Weights of a small segmentation model.
Training: 3500 steps, batches of 384, held-out accuracy 100%.
Rows from block 16 of the encoder of a small segmentation model, named by matrix and row number. Each number is 128 + 32 x the weight over its row's rms, rounded and kept within 0 to 255. All counts start at 0.
After each channel's rows are labels from the 100 images, of 14848, where the channel reaches its highest value: "responds to" is what is common among them. Only what is clearly more common there than usual is listed. The data: pixel-art sprites of 400 made-up characters on tiled backdrops. In brackets: how many of the 100, against the usual share in percent.
# r30: branch 2 reduce pointwise conv (encoder.blocks.16.r3.0.weight, 96x384x1x1), inputs 288-383

r30.19 [134 113 127 106  94 110 108 132 133 128 125 104 137 102  78 113 174 164 116 153 132 134 106 175 221 108 213 112 184 132 109 158 121 109 105  98 145 206 171 177 141 106 136 169  54 106 187 118 100  53 120 152 150 148 107 133 136 161 135 132 125 122  69 123  27 113  99 133 133 136 160 150 107 145 140 131 128 111 118 105 127 115  63 118 107 139 128 123 154 160  88 136 156  95 147 126]
responds to: large (91 vs 39.4)

r30.37 [ 97  75 110 147  57 140 116  97 124 123 153 132 109 107 151 123 150 128 166 121 125 157 159 150 100 129 126 145 144  96 133 168 132 124 119  94 152 166 121 227 187 147 171 147 160 157 193 133 181 121 155 100 126 109 101 108  82 151 121  87 141 109 176 179  73 162  85 135 156 118 112  89 148 147 149 170  78  98 178  91  84 107 138 123 110 113 161 147 128 130 137 123 126 124  87 114]
responds to: large (78 vs 39.4); lower left (54 vs 24.5)

r30.92 [112 179 107 132 133 144 115 137  93 162 143 147 112 144 118 145 175 125 108 129 146 148  59 118 118 145 148  95 170 128 132  96 176 167  91 102 130 128 153 154 138 112 131 130 130 106  96 149 132 132 128 122 118 173 140 199 173 174  94 156 159 152 148 143  73 156  92 159 141 105 162 141  75 142 155 113 137 138 110 138 129 144 139 114  74 147  98 137 129 140  91 123 140 217 132 143]
responds to: upper right (53 vs 25.6)

r30.63 [115 134 130 143 161  62 106 147 142  90 121  80 127  95 175  50 148 129 165 119  71 154 148 124 143  90 138 193 106  91  69 148 113 109 110 162 142  90 126 151 104  86 112  44  76 149 130 128 119  84 100 189 130  69 134 144 108 125  76 100  56 155  53 130  94 113 119 152 128 136  95 104 147 135 169 124 131 127 128 102 142 113 146  89 117 116 131 136 149 154 102 144 102  50 132 180]
responds to: lower left (51 vs 24.5)

r30.21 [ 88 106  45 118  58 114 121  62 127 147 142 143 115  94 167 184 118  73  94 176 114 139 137 119 150 132 119 135 103 135 122 131 126 183  73  88 146  61  74 112 124 193  78 154  87 125 155 118  62 161  90 154 103  84  70 120 123 172 122  76 135  58 117 146 115  74 148 176 103 149 144 117 143 112 120 144 147  95 150 124 172 173 134  83 119 155 116 179 182 168 157 104 105  98 141 103]
responds to: large (100 vs 39.4)

r30.94 [ 68 112  97 139 161 128 111 163 102 146 152 133 172 189 198 164 180 152 148 112 135  87  64 122  99 147 131 178 173 101 103 150 176  96  75 110 155 176  80 135  90 126  75 118 107 125 189  82 120 151 117  97 111 104 165 152 156  86 120  70 133 200 108 126 110  62 102  57 154 175 120 129 142 166 144  92 142  98 128 114 121 121 101 103 112 133 153 131  76  80 159 119 117 109 142 109]
responds to: large (99 vs 39.4)

r30.81 [111 149 133 107 170 101  77 125 148 139 102 143 133 130 119 116 181 174 193 168 120 139 154 112 155 155 137 144 123 120  47 134 148  99 181 104 139 129 107 128 151 100 175 132  46  84 146 147 119  98 126  97 133 141 135 156  99 113 128 104 111  71  87 118 105 139 134 113 133 145 125  97 140 126 115 138  90 111 146 128 171 117 136 163 106 139 101 113 135 114 151 185 102 154  45 156]
responds to: large (68 vs 39.4); upper left (54 vs 25)

r30.31 [101 160 118 135 206 146  90 106 154 132 112 153 134 150 124  73 120 123 187 142 154 136 136 114 101 106 142 134  95 146 147 128 104  71 149  93 130  54 150 112 105 142 133 170 115 117 162 146 108 150  92  88 102 152 170 160 127 161 129  89 127 126  77 120 114 120 173 111 110 119 144 141  95 134  99 160  80 133 146 132 170  50 135 158 172 148 115  99  86 114 165 110 185 175  89 143]
responds to: large (90 vs 39.4)

r30.95 [ 94 102 115 125 109 101 118 154 129 155 158 136 152 105  67 115 133 119 131 131 104 106 150  94  70  89 109 143 127 104 128  97 164 143  83 117 160 115 136 145 193  48 139 179 113 154 144 123 122 122 100 146 121 102  69  86  88  98 144  77 149 157  81 149 161 108 164 144 134 149 118 120 150 170  75 120  99  34 142  71 137 119 140 147 175 182 134  87 120 171 144 142  92 112  75 173]
responds to: large (92 vs 39.4)

r30.32 [181 162 125  77 167 147 182 151 174 114 170 193  87 151 146 147 117 112 115 140 167 152  80 152  90 116 102 135 128 150  79  95 141 115 160  81 182 109 164 138  57 162 109 126 132 114 159 147 151 130  77  76  87 120  80 106 120 115 104 162 135 129 172 129 125 149 111 111 131 107 137 126 127 108 108 127 150  91 114 117 108 101 119  89  92 145  92 116 131 135  70 123 157 134 111 131]
responds to: upper right (60 vs 25.6)

r30.35 [180 158 144 159 105 121 134 166  93 102  66 125  92 121 102 117 168  82 128  97  92  72 153 123  28 154 151  73 110 120  97 119 157 125 101 126 158 165 169 145  68 117 110 125 121 140 124  94 137 163 183 117 166 134 149 139  84 137 156 117 163 114 140 127 125  99 155  36 121 189 165 126 185 143  72  82 140 158 107 137 119 170 150  72 125 180 140 103 135  54 131  94 132 129 160 100]
responds to: large (85 vs 39.4)

r30.12 [102 141 109 140 114 158 144 140 151  66  93 160 161 166 140 108 108 181 196 178 130 101 118 103  90 200 182  50 116  87 143 158 104 178 111  79 126 115 169 131  98 143  83 170 124 171 116 123 102 114 121 105 109 188 116  79 126  87 136 137 133 155 189 114 128 115 199 205 137 109 115  85 167 132  96  83 130 101  99 113 166 121  64 134 120  96  89  95  96 142 153 140 153 146 170 159]
responds to: large (82 vs 39.4)

r30.6 [ 80 153  87 127 170 155 144 112 109 124 146 120 130 152 146 121  96  94 114 142 120 154 124 147  99 175 130  69 125  91  87 101 100  80 149  82 199 117 177  95 113 150 111  78 132 123  82 106 119 134 119 169 163 150  92 162 111  82  95 121 139 119 173 123 162  99  96 100 159 150 116 114 128 105 168  89 122 151 157 117 157 125  83 100 118 131 152 106 131 105 100  86 152 155 115 148]
responds to: large (82 vs 39.4)

r30.47 [161 109 121 149 125 152 208 130 141  91 159 189 108 137  35 105  70  59 151 145 139 203 150 157 101 155 162  83  93 136 126 126 116 152  99 137 191 127 115  85  82 200 121 156 163 185 140  89  62 151 133 192  85 129 131 108  98 176 186  89 187 116 137 125 120  86 114  87 150 100 167 138 103 139  88  36 138 117 151 119  88 115 126  98 162 156 149 131 106 116 158 106 148 110 123 125]
responds to: large (100 vs 39.4)

r30.39 [173  68  98  65  83 171 178 146 134 103  97  72 149 102 104 155 140 147 103 110 175 116 129 121 113 139  81 160 137  80 168 128 111 124 127 168 107 150 172 152 124 126 118 106 142 187 132  83 121 143 147 132 141  91 140 142 137 101 128  97 117  76 105 124 163 152 105 120 128  62 115 174 114 165 125  98 117  94 140 108 111 101 106 141 149 139 140 132 115 108 146 108 193 132  85 126]
responds to: large (83 vs 39.4)

r30.56 [193 113 104  85 127 165  87 120 131 180 115  69 129 132 102 161 150 147 186 128  86 165 207 166 116 151 102 109 132  80  85 166  95 150  86 110 154 132 200 124  86 135  77 184 110 190 109 145 120 133  94 158  92 104 108  97 111 123 151 141 111 126  90  82  89 121 130 115 130 133 107  88 126 173 115 155 174  87 157 153 111  91 107 173  85 108 109 162 157 121 137 137 165 157 132 132]
responds to: large (71 vs 39.4); lower left (58 vs 24.5)

r30.84 [109 141 143 105 130 177 120 111 178  73 125  99 148 123  43 129 105 172 170 169  87  88 137 187 144  72 135 133 136 117  87 139 144 106  63  99 186  99 171 157 118 106  95 121 133 147 161 114 172 142 176 119 120 122 171  97  78 166 143 148  85 213 165 139 122 142  60 105 153 151 100 135  97 105  81 180 146  90 115 132 151 118 117  70 160 109 131 176 151  98 150 113  81 139  83 111]
responds to: large (84 vs 39.4)

r30.38 [116 153 127 179 139 129  68 141 142 127  96 136 165 125 105 101 131 132 139 151  85  99 133 103 116 228 168 186 120 151  98 107 125 128 142 123 150 137 108 119  90 110 119 144  74 115 152 114 143 116 168  91 156 116 147 146  98 144 152  85 122  62 154 142 114 141  91 172 105 169 141 118 111 104 160 106 149 128 119 126 124  65 101 147 145 161 142 129 147 126 149 107 175 151 169 120]
responds to: large (84 vs 39.4)

r30.11 [128 118 105 137  95 118 137  95 168 126 141  89 140 149 109  99  86  85 128 114 126 133 133 154 154 154 168 142  89 133 175 119  67 148  47  70 156  91 160 137 125 151 108 121 120 144 133 124 101 109 132  85 114 145 137 163 120 125 126 103  49 170  83 102  54  97 136 133  98 109 125 137 198 151 124 117 132 176 117 148 134 103 124 157 143  85  71 129  75 134 106 177 134  74 123 115]
responds to: large (96 vs 39.4)

r30.43 [147 112 123 127 128 146 124 108 171 159 114 116 118 143 112 132 117 124 116 125 138 116 138 203  86 153 117 112  91 191 132 113 126 118 166 155 149 169  87  90  99 114 112 123 126  67  71 127 124  61 118 141 132 160 170 123  93 152 164 138 139 128  92  81 103 164 141 122 148 128  93 118 160 133 182 175 112 113 137 130  72  81 161  57 179 158 125 104 117 153  88 119 186  89 122 138]
responds to: large (96 vs 39.4); upper right (57 vs 25.6)

r30.5 [131 158 185  74  85  76 114  90 147 110 141  65 104  96  77  87 115 140 130 173 132 117 149 154  98 143 101 108 127 112 116 121 139 149 158 144 104 130  51 149 194 133 156  93  65  75  97 119  59 174 155 168 122  96 170 126 109 110 125 147 120 130  71 159 166 117 124 123  98 136 119  92 135  71 102 130 121 127 107 104  99 194 141 142  95 165 100 100 105  82 144 146 125 121 115 129]
responds to: lower left (52 vs 24.5)

r30.28 [139  72 120 131  63  96  91 118  99 110 173 152  99 125 134 142  91 147 170 165 190 119 160  95 136 115 122 104 129 168 134  80  90 181 123 119 127 143  94 125 125 138 121 115  88 200 100 131 102 155 138 104 129  94 162 108 169 169 121 111 145 122 124 178 140 166 137 127  97 126 102 120 155 161 119 116 124  76 103  68 142 174 188 137 102 160 124 119 147  49 137 141 195  71  95 105]
responds to: lower right (50 vs 24.9)

r30.1 [ 62  91  77 153 174 172 121 147 124 115  72 149 198 177 130 179  95  83 133 102 162  80 134 130  85  92 152 127  83 161 110  90 137 147 146  71 167 112  59 116 113 150 150 134 116 108 170 154 108 129 117 135 128 174 127 153 151  81  64 123 141 143 154 159 141 110  67 151 128 132 134 108 124 148 154  81 136 117 151 158  86  97 133  94 108 131 158 103  12 108 141 143 160 179 110 136]
responds to: lower right (65 vs 24.9)

r30.88 [ 60 175 150 206  62 119 130 194  89 153 156 142 128 126 124 172  89 100 112 109  83  87 177 122 121 117 105 117 151 110  87  75 157 150 156 186 151 106  78 127 115 138 119 107 150 165 127  77 167 132 115  81 109 117 140 118 109 110 111 143 146 140 143 126  64 129 108 122 140  93 131  79 136  86 168 163 112 135  96  89 145 130 109 128 163  78 148 132 112 176 140 115 166 150 131 143]
responds to: lower right (57 vs 24.9)

r30.44 [ 91 177 136 151 142 101 111 139 123 127 139  58 123 142 143 166  79  83 116  86 114 137 154 134 129 135 155 109 149 111  99 136  97 147  89 116  96 154  95 172 117 100 190  98 102 138 158 145  69 102 116 158 115 119 129 132  72 137  98 151 126  97 146 133 122  90 167 110 124 141 118 105  66  85  73 114 133  89 125 114 186 126 124 102 119 155 180 153 150 120 164 104 144  92 100 159]
responds to: large (96 vs 39.4)

r30.87 [161  95 140  78 101 121 154 107  80 128  99  99 118 122 141 104 140 111 120 112 147 157 112 151 181 220 126 164 196  44 108 148  85 141 109 143 126 139 163 120 131 151  92 128 109  68  57 147 106 128  83  80 141 156 143 171 136 103 141 108  83 132 142 138 140 147 110 121 157 177 152  93 140 100 161 100 106 131 148 127 115 181 115  94  97 116 169 170 101  84  80 106 166  99 143 111]
responds to: large (67 vs 39.4)

r30.50 [ 95 185 114 104 144 110 134 171  84  78 122 112 131 113 128 143 184 148 148 112 113 122 139  72  97 109 152 200 154  68  96 140 122 150 101 136 101 114 143  81 166 183 169  51 145 173 159 128 153 154  92 136  61 161 172 141 106 154 137 108 111 113 134 132 117 153  90 164  68 121 152 143 136 142 147  98  54 135 120 108 180 169 169 111 106 143 144  92  83 159 116 201  96  97 112 162]
responds to: lower left (56 vs 24.5)

r30.29 [112 111  56 173 135 110  74 151 121  66  74 124  93 147 151  96 128 104 106 133 136 133 104 160 164  93 173 142 173 169 129  87 112 139 109  92  82 162 134 128  97 106 113  78  84 150 168 126 108 141  93 152  47  76 105 129 125  90 104 138 179  85 161 126  96 108 103 113 105  69  82 137 104 105 132  71 178 104 149 120 116 106  76 111 168 125 154 148 134 157 160 109  78 189 171 132]
responds to: lower right (50 vs 24.9)

r30.48 [ 55 152 101 118 152 127 147 125 157 136 132 110 138 123 185 157 108 118 127 155 183  60  92  79 142 155 156 158 120 130 105 116 101 120 135 114 129 148 138  88 101 153 147 137 110 174 128 109 119 194 148 189 124 104 156 114 127 111 114 137 127 139 157 124 102 162 149 194 165  74 112  95 103 135 102  91 139 152 130  89 111 129 178 174 113 195 179 115  92 192 219 123 116 109 150  95]
responds to: lower right (61 vs 24.9)

r30.18 [ 86 161 135 152 199  87 103  98 145  59 124  91  96  94 153 102 127 100 140 151 135  71 149 106  73 208 146 115 167 135 126 156 153 174 106  69 199 197 170 168 150 137 165 147 119 170 133 115 144 121 124 131 143 161 170 167 170  85 155 134 126  96 127 128 108 147 120 167 118 157 118 129 163  82 108 118  87 148  83 109 107  96  84 132  73  87 104 128  85 176  29 154 125 136 144 139]
responds to: large (91 vs 39.4)

r30.70 [150 105 143 157  88 107 121 163 137 149 149 107 139 190 165 122  85 129 148 136 134 164 123 134 130 178 170 138 106 116 175 123 175 124 141 123 173 136 154 114 132 154 142 137  94 149  93 106 128 132 130 103 133 143  83 231 140 114 128 160 168 162 138 149 141  64  97 153 169 106  97 152 177 145 117  90 137 147 151 165 118 139 136 155 121 172 116  80 119  97  90 137 142 158 184 114]
responds to: large (70 vs 39.4); lower right (56 vs 24.9)

r30.24 [102 120 159 170  87 102 159 102 155 152 172 144 150 142 123 149 113 122 132  96 122 146 136  68 165  78 129 153 155  91 176 134 138 146 134 166 137 146 102 131 159 168 106 147 147 115 171  96 107 101 102  92 155 106 118 153 128 110 154 104 108  89 129 114 123 172 152 159 122 158 162 128  96 144 180 109 149 179 136 146 144  98 193  57 123 152 169  99  97  94  87  95 117  87 163 143]
responds to: upper right (60 vs 25.6)